From a checkpoint of a small multi-label image tagger.
Model: 9M parameters, arch inception, norm batchnorm, activation relu, depths [2, 2, 6, 2], widths [128, 256, 512, 1024].
Training: normuon at rate 0.013, batches of 256.
Data: 97500 training examples, 7.6 epochs.
Rows from block 9 of a small multi-label image tagger, named by matrix and row number. Rows with one number belong to one channel. Each number is 128 + 32 x the weight over its row's rms, rounded and kept within 0 to 255. All counts start at 0. After the name is the row's rms in percent of the matrix's.
After each channel's rows are labels from the 100 images, of 14848, where the channel reaches its highest value: "patch colour" is the nearest of a few named colours to the mean colour under the peak. Only what is clearly more common there than usual is listed. The data: made-up waving flags. In brackets: how many of the 100.
# r30: branch 2 reduce pointwise conv (model.blocks.9.r3.0.weight, 128x512x1x1), inputs 86-171
# b30: branch 2 3x3 conv (model.blocks.9.b3.0.weight, 192x128x3x3, transposed, each kernel summed), outputs 96-191

r30.32 102 [126 135 125  84 164 156 143 107 131 154 135 157  65  62  68 121 148 155 151 147  82  99 126 119 109 115 200 127 146 136 160  99 152  83 164 123  85 170 164 104 127 124 182 173 138 116 114 125 144 110 111 135 155  76 104 143 126 142 100 109  88  98  89 113  73 132 118 110 103  70 178 146  61  75  76 129 143 161 122  99 146 122 103 137 114 150]
b30.32 109 [100  79  78 137 140 131 136 126 154 114  72 118 119 182  48 108  93 201 144 105 120 125 145 103  78 109 136 106 173 153 113  85 105 156 137  91 173 108  83  86 174  86 142 143 172  90  98 106 116 143 113  90 179  68 127 123  94 116 118 117 129  70  85 108 114 113 136 129 108 114  79 151 114 149 129 130 121 139 111 119 123  68  95 138 139 121 111 101 109 159 150  76  80 170 148 137]
patch colour: blue (31)

r30.33 098 [ 73 166  62 136 149 139 111 126 158 149 115 176  98  89 155 136 157  91  91 177 188 151 109  64 102 123  96 145 118 109 165  98 157 149 155 166  88  63  79  64 196  90  95 123 161 120  55  72 109 131 153 112 163 142 115 129 100 146  97 138 143 117 183 122  89 132 160 131  95  98  98 153 131 139 101 110 148 123 122  34 168 141 126 124 100 102]
b30.33 086 [102  85  40  88 116 110  78 174 131  99 158 128 151  97 160 175 101  77 165 104 129 123 133 143 110 110  71  98 113  87  91 176 133 137  97  84 102 137 141 168  92 121 155 141  96  90 111 119 116  75 103 144 153 166 165 202 123  89 141 114 150 140  99 136 103 135  76 103 178 127 132 177  96 110  93 139 157 123 100 132 106 142 148 129 138  86 148  88 121 130  53 128 138  90 125 112]
patch colour: brown (58)

r30.19 095 [129  47 188  29 196 142 141 138  42 119 136 129 235  78  94 125 115 158  97 116  88 168 146 105 158 181 137  87 126 111  98 150  96 140  91 139 153 118 124  95 111  82 130 102  98 121 102  96 104 115 123  73 132 118 123  83  87 124 135 180 130  92  58 126 133 112 118 115 114 145 108 181 128 104 133 115 153 106 135 104 106 110 174 121 119 157]
b30.19 110 [138 162 142 109 144  48 114 135 213 148 205 130 152  94  79 132 105 114 161 129  95 106 131 119 116 128  99 106 152 101 101  81  93 102 124 127 123 109 214 112 149 102 166 102 177 114  83 107 106 137 115 130 161  91  89  82 131 105 106 112  88 138 116  74 121  94 115 106 138 136 129 126 148 159 113  76  82 118 106 185  79 133 126 153 122  80  96 152 156 139 103 114 115 106 113 143]
patch colour: blue (27)

r30.55 102 [ 62 161 107 141  93 114 109 113 190 153 144 126 113  67 112 118 127 122 143 163  95 116 127 166 149  85 115 132  99 120 116 140 237  94 150 174   0 116  88 133 173 151 121 146 143 132  81  83 123 115 143  90 119 155  91 123 134 157 159 114 138 142  99 142 201 146 175  93 141 108 147 230  92 140 129 113 142  80 205 119  57 138 133 125 113 137]
b30.55 105 [109  79 130 112 149 147 134 113 113 141 129 157 116 185  94  93 154 128 121  76  74 109 134 126  48 120 118 119  96  99 130 108 112 165  97  92 118 167  94 118 148 191 138  86 108 137 126 105 144 157  81  99 124  48 126 104 145 113 123 123  99  80  95  88  74 113 118 132 125 124 113 153  84 125 108 119 112  86  86 137 119 114 148 116 187 125 113 123 142 153  63  95  58 159 153 146]
patch colour: green (29)

r30.120 099 [142  95  82  93 197 110  78 177 134 124 154 148 160 137 214 155 126 151 188 138 159 148 101 133 140 176 139 118 112 157 148 115 187  97 185 120 177 169 144  67 107 144 135 210 210  89 157 114 194 158 143 116 115  85  92  93  95 167 114 124 129 120 151 113  97 135  45 117 125 124 130 113 140 139 112  87 140 139 106 197 157 128  77 100  97 116]
b30.120 100 [100 169 104 118  90  83  58  87 151 125 121 194  51  66 152 122  71 144 174 100  90  36 163 139 118  89 138  75  87 154 145 130 118 113 128 136 107 172  80  61 107 129 119 110  83 145 104 123  90 100  52 111 116 113 215 175  97 178 102 151  93 119 109 107 141  92 102 145 144 120 132 125 102 144 109 161 131 159 109  74 131 100 113  80 132 175 119 141 168 109 148 185 153 201  82 171]
patch colour: brown (47)

r30.73 100 [ 85  99 100 155 188  80 121 115 163 142 122 157 160  68 151 145 115 122 174 126 117 146  85 138 170  36 183 161 145 124 154 108 146  29  86 133 122 116 101 151  88 116 128  96  85 122 210 189 121 125 110  79 174  73 102 130 174 123  88 159 172 148  61 106 152 110 109 117 114 141 118 132  85  87 202 122 140  67 125 157 112 156 119 111 146 148]
b30.73 107 [138 131 103 155 131 148 128 117 150 116 133 164 117 174 107 162 107  93 125 128 119  58 150  87  95 174 119 186  79  86 154  29 124 102 147 149 121 160 102  87 127 165 126 162 120 109  98 119 101 104 102  34 125  94  95  69 118 129  99 121  92  96  66  87 116 135 133 166  62  98 124  97 107 119 112 149 146 167 114 144 152  35 165  91  75 125  99 131 105 101 163 146 139 145 142 162]
patch colour: pink (28)

r30.104 102 [145  45  98  63 148  96 196 108  83 164 145  91 132 120 144 118 148 140 138 102 143 139 121  79 144  77 158  86 190  84 161 113  92 146 104 102 157 153 173 147 117  96  95 172 114 119 122  95 137 109 129 105  94 120 218  85  85 119 140  95 111 144 113 167 172 164 130 156  96 183 157 174 186  99 156 137 146 141 126 138  89 138 170 122 180 247]
b30.104 086 [190 135 148 149 121  78 158 132 118 131 142 122 133 102 111 140 132  98 186 149 102 173 137 177  94 104 194  87  68  97 141  94 135 113 115  97 126 120 144 102 157 153 143 144  88 185 106 112 175 114 169 105 134 128 104 168 132 102 147  82 119 160 140  99 100 114 141 127 110 139 174 133 132 130  96  72 131 131 114 120 178 116 113 118 101 104  59 113 142 128  77 125 161  79 113 171]
patch colour: red (43)

r30.97 103 [174  99  85 146  61 150 163 112 155 148 154 115 160 146 199 103 152 106  96 122 162 134 143 100 145 148 127 255 151 131 147 146 132  63  78 155 133 110 141 174 120 164 109 116 120 149 171 114  84 125 139  88 123 151 114 110 155  97 109  94 118 115 104 109 146 119 146 100 139 129  83 170 124 187 117  67 104 122 110  98 146 115  83 144 139 178]
b30.97 093 [ 90 145 119 127 133 165 118 125  84  88 111 145 102 147 119  96 107 144 110 100 120 134  93 121 142 168  90  59 121  62 109 109 168 128 110 127  85  87 167 107 110 125 116 102  95 124 174 125 116 134 175 158 104 120 133 186 105 134 195  90 165 129 174 144 111 155 133 130 101 123 153 122 111 130 128  97 156 133  88  52  85 126 134 140 102  85  77 124  71 116 134 125 159 139 124 147]
patch colour: pink (53)

r30.44 100 [195 159 145 176  90 154 106  70  66 106 199 116 123 112 102  86 102 123 113 155 141 113 116 205 154 129 171 121 143 123 147 161 189 162 114 102 117 195  66 109 204  93 140  94 120  93 135 165  77 117 105 168 143 129 132 158 118 173  82 102 123 158  66 112  85 131  75 130 131 100 116 180  86 144 140 160 136 113 110 171 114 187 163  93 156 108]
b30.44 092 [119 167 193  90 127 102 122 105  71 126 187 101  84  77  84 123 152 151 146 149 180 127 113 109 126 128 181 151 132  77 112 153 102 138 110 155 101 135 212 117 176 129  93 147 114 133 133 142  85 104 143 117  79  68  98 111 176  78 138 126  86  44 170  94 108 146 139 114 124 133  79  96 145  77 139 142  98 123 103 168 129  70  63 130 165  96  94 113 150 140 129 158 107 159  99 162]
patch colour: black (31)

r30.61 102 [ 94 139  90 106 102 144 177 105  36 134 173 138  87 207 144  81 142 153 148 161 109 144 141 146 179  82 148  96 158 123 142 168  86 114 164 152  79 113 154 116 144 159 106 143 126 106 119 121 109 119 204 106 161 137 169  87 143 104 132 118 164 140 172 116 110 171 170 115 147 171 129 130 105 146 162 132 130 155 113 131  75 128 110 130  99 139]
b30.61 104 [121 150 119 124 101  65 186  77 151 111 134 108 118 127 162 146  91 147 138 112 133  81 144 104  92 115 145 124 127 135 148 107 149 146 135  77 126 171 137  85 153 139 151  80 155 122 142 109 168 139 118 126  92  87 153 141 129  38  85  65 119 131 137  83 133 104 209 150 165 132 133 188 109 141 115  97  90 117 155 102  58 121 109  82  97 176  98 146  98 124  90 155 149  83 132 168]
patch colour: brown (46); green (30)

r30.79 105 [101 121 116 134  32 116 135 129 101 121 172 146 180 149 120 144 153 104  32 129 150 131 161 140 155 138 124 121  86 150 120  98 124  62 161  94 124 168 115  90 144  86 210 153 130 141 156 191 143 159 109 154 121 119 134 152 120 131  96 212 143 154  75 102 129 154  69 114 137 147 189 161 104 146 201 142 152 118 162 133 135 123 149 182 114 128]
b30.79 106 [ 78 129 125 139  85 118 114 139 162 103 130  82  94 149 132 124 124 165 125 127 116 209 116  97 111  83 113  84  64 123  84  79  96 133 102 108 107  69 140 167 115 155 128  77 112 144 109 109  81 146 162 117 109  89  46 123 141  63 139  95 125 140 144  90 165 104 118  97  89 175 184  96 130 143 147 133 120 136 141  66 142  63 166 136 125  91  95  43 111 114  92 109 143  93 113 122]
patch colour: green (27)

r30.72 103 [126 182 225  99 165 149 141 167 100 148  79  91 231  59 206 125 132 145 150  45 113 103 150  87  45  92 165 134 111 159 124  68 111 143 119 135 101 112 123  95 117 151 134  50 161 162 168 111 131  92 205 151 102  95 148  76  32  96  58 139 128 108 157 136 120 133 145 116 111 121  99 127  94 110 128 120 104 125 155 136 163 158 102 145 103  92]
b30.72 115 [166 168 164 115 169  74 151 101 172 167 232 187  84  97 133 116  94 124 122 179  82 119 107 130 145  91 144 221 174  70 164 127 144 101 135 178 140 117 178 120 125 108  97 137 136 113 100 150 101 123 112 128 138 132 179 136  98 135 111  55 168 174 143  97 132  72 149 127 135 108 142 151 117 133  47  89 117 120 151 129  96 122  81  98  75  98  90 123  78 160 173 133 132 136  61 144]
patch colour: green (32); purple (30)

r30.34 100 [126 126 123 116 139 164 150 144 135 138 176 142  49 110  92 152 123 112 117 128 111 138  90 149 156 120 122 156 136 103 175 113 134 168 104 146 137 121 139  88 138 144 133 141 124 116  72 110 139 160 142 157 131 101 139 102 155 118  71 123 121 135 142 132 114  90  66 128 100 146  98  69 165 112 170 172 116 139 164 167 146 149 135 102 131  73]
b30.34 102 [ 90 138 111 155  84  79  92 105 124 106  58  88 132 127 138 106 106  82 150 110  26 111 182 124  46 105  91 171 106  94 123 135  79 158  84 116  89 102 138 151 127 143  96 160  70 109  89  82 107  57  96  97 131 114 138  93  74 189 145 107  81 105 150 155 140 102 157 116 121 119  89 115 126  89 141  74 123  93 113 108 114 120  85 142  98 150 113  92  78 111 114 110  92 125 156  97]
patch colour: black (27)

r30.42 099 [182 156 166  89 163 158 130  69 149  99  74 157 151 192  56 169  74 118 212 137 122 153  47 202 177  60 192 124 112 151  98 136 190 162 108 116  99 154 143 135 135 160 138 139 156 121 159 130 139 146  87 129 183 126  66 151 174 174 105 181 163 131  61 133 119 124 130 133 118 119  93 152 133 129 134 144 158 108 144 118 207 144  87 112 158 100]
b30.42 086 [116  88 117 120 140 142 125  73 175 147 168 152 148 122 105 116 127 118 106  80 142  70 133 111 120 128 123 201 110  82  80  95 119 100 162 120 192 115 137  77 145 125 122 151  94  84 102 134  82 137 149 125 127 148  80 118 166 161  57  98 125 137 155 113 100 110 137 122  86 138  80 101  48 136  72  94 104 140 166 150 130  74  94 148  83 159  97 145 103 105 142 160 127 168  88 122]
patch colour: black (28)

r30.88 098 [175  80 101 148 170 118 118 125 121 132 179  92 145 141 117 105 106 149 147 114 138 128  89  97 207 117  92 171 112 100 140 161 124 124 167 105 141 167 123  91 101 136 113 146  51 118 174 176 105 125 106 115 122 108 104 107 146 120 149  75 142 142 103 139 146  69 101  91 121 132  91 186 136 157 130 133 106 196 151 125  91 180  74 156 127 106]
b30.88 096 [123 134 172 121 113 108  91 168 137 155 123 127  36  63 105  94 141 127  86 131 132 107  85  71 144 145 109  78 124 134  93  91  51 130 103 146 112  93 171 137 108 100 173  90 107 145 122  65 172  57 166 164 124  79 130 142 106  38 122 123  65  91 162 114 110 137 113 112 162 107 108  86 135 174  82  84 127  95 121 136 112 124 120 193 112  70  71 112 106 143 128 152 173 112  85 108]
patch colour: green (33)

r30.41 099 [171 138 169 104 178 121 110  82 109  99 165 102 143 146 103  32 123  85 129 188 159 121 139 139 131  86 132 230 183  80 138  91 162 194  57 156 120 143 123 143 145 176 143 102 132 123 134 107  95 105 140 105 132 102 167  74  64 128 122 135 105 159  95 136 186  84 140 108 135 126 168 140 113 154  94 106 136 131 169 151 106  99 108 142 108 142]
b30.41 098 [ 99 111 101 136 150 163 128  92 140 136 114 142 145 174  85 149 169  84 153 125 124 117 191 115 128 115  83 153 164 128  86 118 119 103 143 133 107 114 110 148 177 137 131 123 140 121 114 143 155 127 165  92 114 154 129 105  73 131 153  82 115  72 109  92  84 109 164 186 124  82  94 120 108  84  78 110 123  99 141 156  83 121 143 107 152 155  64 112 163 135 161  80 106 100 198 190]
patch colour: pink (52)

r30.59 099 [ 80  94 119 155  79 133 126 141 179 164  84 147 106 152 168 105 191 115 127 134 176 125 122  52  50 171 116 163 115 117 132 128 149 150 128 130  93  99  99 132 121 128 153  91 120 125  54 181 110 149 100 144 109 101 108 127  81 100 104 149 136 138 157 145 170 146  84 103 184 144 145  82  93 132  97 154 165 156 107 151  89 137 174 103 151 140]
b30.59 096 [144 122  82 115 112 135 121 130 181 137 165 149 127 126 204 155 123  90  82 147  79 149 128  78  99 127 153 135 107 136  96 178  73 147 198 108 138 135  98 154 109 140 120 101 104 139 103 119 123 122  95  90 150  89 211  82  97 130 175 130 139 199 125 172 151  81  89 120 134 135  86 156 102 139 150 136 149 152 112  95 137 172 195 112 199 150 162 124  86 123 143 119 206 139  79  93]
patch colour: pink (41)

r30.99 099 [104  90 147 101 190 168 161 145 106 169 108 160  87 105 120 104 165 158 172 129 143 110 117 124 129 148 141 141 122 151 153 122 119  56  98  98  87 115 104 159  98  37 133 129 138  86 135 199 103 130 152 153 125 174  97 106 146 137 110  87  98  78  92 142  69 160 113 109 199  89 132  80  92 132 112 110  63 116 146 161 166 111 131 155 100 137]
b30.99 100 [ 74 115 100 120 114 130 174 122 152  86 137 143 117 100  93 103  33 140  72 163 129 104 132  69  92  87 154 177 102  54 140  99 113  83 144 128 128 108 137  95 142  83  72 160 150 117 157 199  65  91  80 116 110  85 142  95 129  85  96  48 127  94 130 102 127 120 145 126  63  61 102 161  46 168 106 110 116 147 105  95 132 113 165  71 146 130 117 104 153 143 121 133  98 136 119  98]
patch colour: red (26); green (25)

r30.115 103 [ 88 128 173 150 117 117 151  87 157 159 120 120 104 144  63 193 108  73  96 133 137 123 201 250 115  93 136 107 140 116 144 128 151  94 118 142 142 139 154 133  80  83  75 121  90 177 147 133 132  97  99 132  86 130  92 117 157 128  91 134 142 175 102  89 137 134  82 140 122  79  83 114 147 126 164  90 135 131 144 159  82 157  23 111 129  79]
b30.115 092 [122 138 139 138 100 107 170  81  82 138  96  98  90 119  82  73  72  52  91 156 195  84 163 145  88 120 151 160 119 115  90 119 106 153  82 142 135 118  92 108 119 103 114 159  99  93 159 186 116 117 106 157  71 133 123 112 140 159  81 128  77 145 116  94  77 169 172 136  38  87 121 102 122 113  98 141 182 160 107 117 141 100 122  18  93 164 110  90 133 117 165 183 115 151 111  98]
patch colour: purple (32)

r30.127 101 [103 108 119 157 133 154 255 255 116 155 104 128 142 155 108  60  96 134 171 141 108 144 149  97 102 122 140 113 255  67  97  35 127 151 105  98 111 230 102 134 140 110 135 149 120 115 166 128 122  92 111  93 135 117  88 140 106 128  85 145 111 112 143 104 112 136 130 119 115 119 123 146 133  97 113 125 137 129 171 144 114 139 123 126 130 100]
b30.127 160 [125 154  89  92 118 111 145 117 118 114 120 116 120 131 110 148 108 110 137 146 116 129 144 144 131 125 255 136 101 155 130  89  97 128 128 105 121 122 140 121 130  93 145 133 102 136 144 116 130 118 139 107 102 118  88 100 125 139 147  88 105 160 174 118 125 150 123  99 114 122  92 172 115 131 155 111 150 158 156 159 122 132 147 135 107  76 121 103 141 130 133 118 132 112 134  88]
patch colour: red (49)

r30.57 101 [116  99 173 140 208 109 171 132 142  85 137  71 155 178  92  83 199 116 156 154 120 127 123 168 178  84 154 224 183  97 156 139 148 147 154  78  54 135 162 155 135 111 134  72 136 152 158 161 116 126 123 121 122  95 161 137 116 110 118 163 147 144 118  99 126  53 129 149 136 149 116  79 137 115 169 109 118 127 113 176 127 107 123 142 117 142]
b30.57 098 [101 150 130 172 110 185 135  87 114 118 134 142  93 136 125 197  80 135  80 130  90  99 201  93  74 108 121 126 158 181 117  84 136 123 125 139 128 171 129 161 171 192 175  86 116 150  77 156 163 107  80 127 122 109 182 129 167  87 180  88  98 137 164 128  76 140 117 129 107 149 141 121 128 126  84 159 159 142 103 146 101  98 125 115  98  84  66 118  87 128 110 131 163 156 123 141]
patch colour: pink (53)

r30.93 100 [153 153 111 117 106  99  97 171 137 127 132 107 140  92  66 171 145 216 133 185 198 173 208 108 141  65 150 126 136 127 114 110 142  81 138 118  89 146 110 107  27 216 146 137 113 125 186 154 137 125 101 102 105 111 100 105 123 122 176 149 117 116  77 137  67 165 126 153  84 128 124 187 127 130  90 148 172  79 125 191  84 112 172 130 126 105]
b30.93 096 [156 181 153 141 117 165 132 102 179 106 149  87  80 150  97 133 100  79 157 119  63 103 136 225 129 102  99 157  94 147  98 110 126 129  91 175  87 112 128  99 132 117 122  65 117  97  92 127 124 104 136  91 160 142  82 155 191 102 127 179 109 111  95  74 117 123 171  89  98 154 148  83 203 148  58 120 131 145 146 150 107  80 145 116 168  76  76  75 148 140 164 110 130  89 137 142]
patch colour: purple (32)

r30.49 099 [117 111  34 109 101  99 124 111  93 161 110 118 149 137 133 113 138 142 140 130 122  84 149 204 163  80  92 141 184 102 141 165 101 111  87 142 175 189 115 161  81 126 107 113 142  91 143 169 141 115 143 187 124 121 127 144 129 172 117  91 134 164  89 195 109 125  98  53  67 143  70 133 159 161 124 123 121 154  95  93 100 116 100  78 100  99]
b30.49 089 [ 78 138  75 199 149 209 125  66 139 106 121 132 163 174  89 143 154 179 139  90 145 143 183 141  97 105  82 146 131 147 161 120 137 164 152 136  91 145 109 166 127 161 157 139 143 203 129 128 118 190 116 119 153 139 145 118 121 114 127 115 131 121  72  66 137 122  85 120  86 209 122 154 112 129 135  51 183 135 160  98 145 175 181 102 134  90 124 126 143 141 144 136 146  75  80 142]
patch colour: pink (27)